config.yaml
gain_aug_db: 6
loss: "l1"
residual_init: "none"
momentum: 0.85
orthogonalizer: "polar_express"
adamw_lr_other_params: 0.00072
epochs: 28.5
adamw_weight_decay_other_params: 0
Rows from block 2 of a small spectrogram enhancement model, named by matrix and row number. Rows with one number belong to one channel. Each number is 500 + 40 x the weight over its row's rms, rounded and kept within 0 to 999. All counts start at 0. Numbers have three digits each. After the name is the row's rms in percent of the matrix's.
Before each channel's rows are labels from the 100 clips, of 14976, where the channel reaches its highest value: "responds to" is what is common among them. Only what is clearly more common there than usual is listed. The data: short made-up English sentences, spoken by a formant synthesiser in many voices. In brackets: how many of the 100.
# convs1: 3x3 conv (model.enc.2.0.convs.1.weight, 96x96x3x3, each kernel summed), inputs 0-47
# convs2: expand pointwise conv (model.enc.2.0.convs.2.weight, 192x96x1x1, transposed), outputs 0-63

responds to: voice: deep voice (57); clipping (30)
convs1.25 115:458513507513481447552503518579509496441528483507498503465430517501467447461521509525600524519487466503534539511468459520519494485502443434573484
convs2.25 110:569457458538534469453554558533471452562541513551481434507509487540528511525564495513453458526545422521475529419501443510458491484480482470491451560529442478456482435528464515504468530503549487

responds to: mains hum (53)
convs1.67 085:429492505481470474466533503337499511453453489525534526542478472461488456537584514521496501463572528489422467478376532496501481521491477539499466
convs2.67 092:485504513496526516523536551502588453532515512482548501466375555494442525498572518502504422518507423505450548546469472455488543484458554508554495483485496503511467490511522528595536478552506534

responds to: rumble (93)
convs1.15 101:489483496493508480502471474629501520528491504477450485501443448542474495409465481542633475522462487485508568574525470489472511485525450460461518
convs2.15 110:521526536553447514470478494473476460541490531464508470484520555539480475489442533543449453516506505434549515559523472551522475480510527488536567504441457483462483461527509459606560499484497478

responds to: sentence kind: request (30)
convs1.86 127:581519487536527509460498524493505530538523508526531492492405509535541356497530532483431532516522392526501553542607551559569540495531473534513505
convs2.86 108:487546536499483542481494492468510459520454478446439481535587508518416601475412503469560493510473567527468485499475428507590521450538588417486484492540459498525529471555545519485516539500484525

responds to: reverberation (53)
convs1.7 076:490508516510417430569491519469500499552459482484501516442486443464473499467488477454565513408501495543473525539448425485435529493431503446528513
convs2.7 084:475492530505581526539499496531481459550438539430444492453535512566437516457503483539476484499464444499496562523433482468548548511437472524548490553499449568492558502539470562477542516504523531

responds to: clipping (53); voice: deep voice (51)
convs1.70 110:452539508467485501526525458692499453489448469532517527476414535429490430520505531536596490447513506509489468529498527478452467476517501497516505
convs2.70 105:559459464523460430489517534521546504583554541545485418422558502504468451509527480522441487567522534487485497528483459527474471514586527567505421516517409500430467494467495476528560519492493536

responds to: voice: child-like voice (68)
convs1.20 091:512515497502510465515494455532498468523503529503476503485598523571525581492490499463501499500468528559559396488573411508554440516470476486531502
convs2.20 075:507521459511526554541490449479526474464505524555417433502543446526524452524520552545507490503564517581496532556444496521516502603489510493585543579501495562488453543532525437515533437516585531

responds to: pink noise (57); clipping (40)
convs1.24 088:491503457484492493510480517538499507531541507517473523508615513492530557488563481532550461501420496499428506507480433481500545485492519545471546
convs2.24 083:489544472529514500473608487485524507541529466539467458518425499425459528567496542578417482505551487526547546473513534564531598518489442520553487501463487510453498509562481544541482430476494471

responds to: clipping (73)
convs1.79 085:502479487520491490470452516586500515453433453497490482526524494603533542445441523513492463551521548447467490420482450482461498483490471452440472
convs2.79 091:498527528568634471559557459495513462513518501522518496492537473505552501540577449631472451500521479480486543523489583545460545542491449519479499509522521546510498595490506477519508520437544462

responds to: reverberation (65)
convs1.34 115:552484465500527477500527466492518509490529481538490485525365495534486374573623491552463494447591512572519517563545569549525463517529473488508494
convs2.34 114:557485541558432501549519496519462499545541530471435543502504517447473572535481482492509485465512526544510469576579537489523594520535546465433514498511484538529546512648480514555502514458523434

responds to: mains hum (91)
convs1.83 199:519499489500471505494526478473509499488497490501494490528434526480479483530530494484498497494678473454474485455476542518520524495514474527510476
convs2.83 164:456455508470474547503476553472568511462525471468504525515461476458541548489503489484523518493477477400444525474441491489505428504491526524459536508460538460572497481481529468497507619485471485

responds to: mains hum (79)
convs1.54 104:515529493543495527467539487502488503475535510495498522483452512534511338460522500501446516482578491499468459523527610503518504488467473557467484
convs2.54 132:512498486468502545518478459533532574495471515596474482474505551477514528462454539483451489458520528550500482503471523461509560520555501519460486522491522509451568538505469471587496499481449556

responds to: pink noise (39); rumble (29)
convs1.81 103:531519497562511532491540554548502515509559495470503504504560535555545549625515511569462479520493507505594530506478542494517495528514564513493554
convs2.81 084:540442576518483556463437530546508505435550540536452528558570485427593604456464480467506525536547529554495495580450541465533469524475542492601486474498476523457479550596525434494506454439500412

responds to: clipping (48); pink noise (39)
convs1.14 086:478468498456505475485457490622488564501502465520476499513620512483553579489450515479510492434408526440457444455518543435479487489515472534462466
convs2.14 076:501504468501537460536542488449557502514456531494511591452470537548463499567522654502405383461499558478514562454523494527451566446479478475425485569424496527502515513441487537506478485498490534

responds to: pink noise (53); rumble (39); clipping (36)
convs1.92 087:542491471500500466444478482438509491560549500466483517542613520491575599544509501451434497541480513474483544465458591492541512508503529473477519
convs2.92 094:497520510579564490538492543528502473411519526506539524498530554490555500543480587440472531501472487537509526495439442513480535559487495546523486558491471398468561517504510501601494490496542419

responds to: rumble (44); mains hum (29)
convs1.47 105:491495502463494541507474467466498507485489483453508466520367491513465540614462504533528467493405503536483476495522500436456452525449463491494481
convs2.47 112:518461487374503489506507464508489530538498495484481481470548446548506489502561488600482453557498507468523528469521517521475542489464549464476390552479451525445457441479489457546510502518423535

responds to: rumble (67)
convs1.48 098:477462505450497496483471543482510508447585510515524512497480535553517520577542490558473520416403535497362436502510512513459471492517499482476465
convs2.48 118:529458593532530441492512428501439529462550483475441531471458470506454487537511484495458554555507492533498393478527494536519569473424558499496506530460462565546474513553491505473564449576510465

responds to: clipping (52)
convs1.30 085:510488505474446475470527460592508530488488481521482517464513498438558445494533454588492490377509534547486462463429519497476429481450567468504508
convs2.30 091:532518494447510543511503488505607508507568468556448526506524510523524492534469446502389465524535533405483480529505472459571524519513497534451530487556566542531486472491480508568579481505456500

responds to: voice: deep voice (54)
convs1.61 084:616489534461518479494501506524473469578532518519499568502516473525443483480562509451424477588412521504549532491492502509490460478500463512504447
convs2.61 089:452504486502501455599451523393575546510455552492459581555469557432565562468504438474456520550536418552516537493502505479487478589548494516525482470462550450522505559492545538506525513462523474

responds to: rumble (73)
convs1.85 090:528508491489537484525508485480508522510547505502484467543426477465454438565508529545539555467496532516454494517559444517491449488527491445457469
convs2.85 104:456521522468542493453486475470500514530559540533479490494535474471465569584433440486512537492546508507484470490416500491524401430531538475514561407454428488591505485545516505444434510525468439

responds to: voice: deep voice (51)
convs1.29 154:565500501505502518509497481542509502527543497553514515537404523574552377423570479576483520484547511565527441501578481506521519509536448498494491
convs2.29 103:509483509416503485389504497456479509449479571505512553529517526570461526578435527472504477470559575544451502487546476488443531454584588430508582493479539509456449434530560504487461497520533490

responds to: mains hum (31)
convs1.9 103:410507499471471484529501471531518497454528478513476484521374480497477366407446487447548535515496448471430479508478513490466448479488482515532486
convs2.9 127:585474529503486512550466444481529548503467469502423449495475482538480475518477502535520455495516590461606452461545483522489448561534462522456528513501519465468508475416428480447453495574447407

responds to: clipping (54)
convs1.89 112:519489523477543493494493526519506502552538495459497510517659475543460632566494522567518517473461562535574477548466494505516464493453514522505471
convs2.89 080:540573406535515523539506449510565521541453494522455504498575556475489520443568578574449595514593456511474509498466465549393543471506501537470466474444452497465422522547481523538487523535502522

responds to: pink noise (51); rumble (25)
convs1.52 101:474504507561518485520501510544502491561543511498516543486543526463490567569490474527518462492499538457515478550487530517526520512531541527507527
convs2.52 081:484528522495514478457398492526474445451504513452587495504505519506552552536553535454477479563479494564511503476471511512500465500525514550478487540446467430500510486499562424489494486477528439

responds to: clipping (43)
convs1.82 081:548510491455482524521507505544504455590524494470479518502530515571490630567508530452495466527473536476620506542433441482434513501502526546522499
convs2.82 075:541556460562405540488486500547538496461495483495456525479521552519481486416476566535467443526515476473404563508502528555498485504498474470431506561492552491470478564565577498505514524484516550

responds to: rumble (60); clipping (25)
convs1.27 092:394417542473464465482472453571495482464526486452498463482561505442519564485516474568500485478476469516474587515465422527539506496501495517522541
convs2.27 098:452492545474493536500510498507508503494500514544506442484463478468531496485584467472472471531480455560528485498605514571453514499508518542371505524535509472490517469514513499533566511578530507

responds to: mains hum (30)
convs1.4 101:523525518523528537487511494513515502449515490527470480495473463597490488472440490468450515538619447532465468423464503537507526515486455496443486
convs2.4 107:515497446569486539530498531535548525504554454500532452489461511500446510501542515404463425452568513529423493538533515513456522531524495489545474518489493484510484540534490521428484497393543504

responds to: voice: child-like voice (56)
convs1.60 122:490537497508530522481508541494496461572500519458517504496566519555514583551486526459499525519525548519581594523482537509517503511492534533506525
convs2.60 089:487508570453494508481468490512541529477494462532460472568545550458529521487584467457522549510580503474459521514482517456539523544495505484521521498507424495512473483572500510446524500491525438

responds to: clipping (26)
convs1.11 094:609471516538516499482524507502513506522516531490478539508500502540506498461527473457440538569532475466534467491519476510504531483534452492530512
convs2.11 095:470428481513511507556520519540467543489525491520498530493525511483467531537445491497475499535479451440461523526474467476548538549523454535517448585553479478543435478511586516535547517433596427

responds to: mains hum (31)
convs1.21 084:523529500540516544483476446539488504471556460562524469512460473534503409468499535467435489546574477556426477535521590501489494519522482525497481
convs2.21 119:535491514488514529530456485522490580533492499464472504498510524470494496492520456479531526492594508532504494559489480511520633504470526473477526498450468518541481512574520490478518500502469520

responds to: rumble (84)
convs1.76 092:553507479484510541510485495457492475444483458526522514515528505465531486589488511628438469429496541512459566497490671521495517521504471466480509
convs2.76 093:455512510533425514542526504488445429504555567492466525518580558480474526499476470413502507501489472488492475546506515550471489494455514402536538432486490501431479468593546515570535520525507490

responds to: clipping (62)
convs1.66 082:500467505471522537527473517587510495493464449489471509500551546473511449552491452562591486506398501554480481536493510445474448494488538446509499
convs2.66 092:514473493492577494530513542512561541433479503475461483559527531500482509485552541488463452504599481555537582485431551541475429535509484560504474528512543512431455453471471503477522470447541491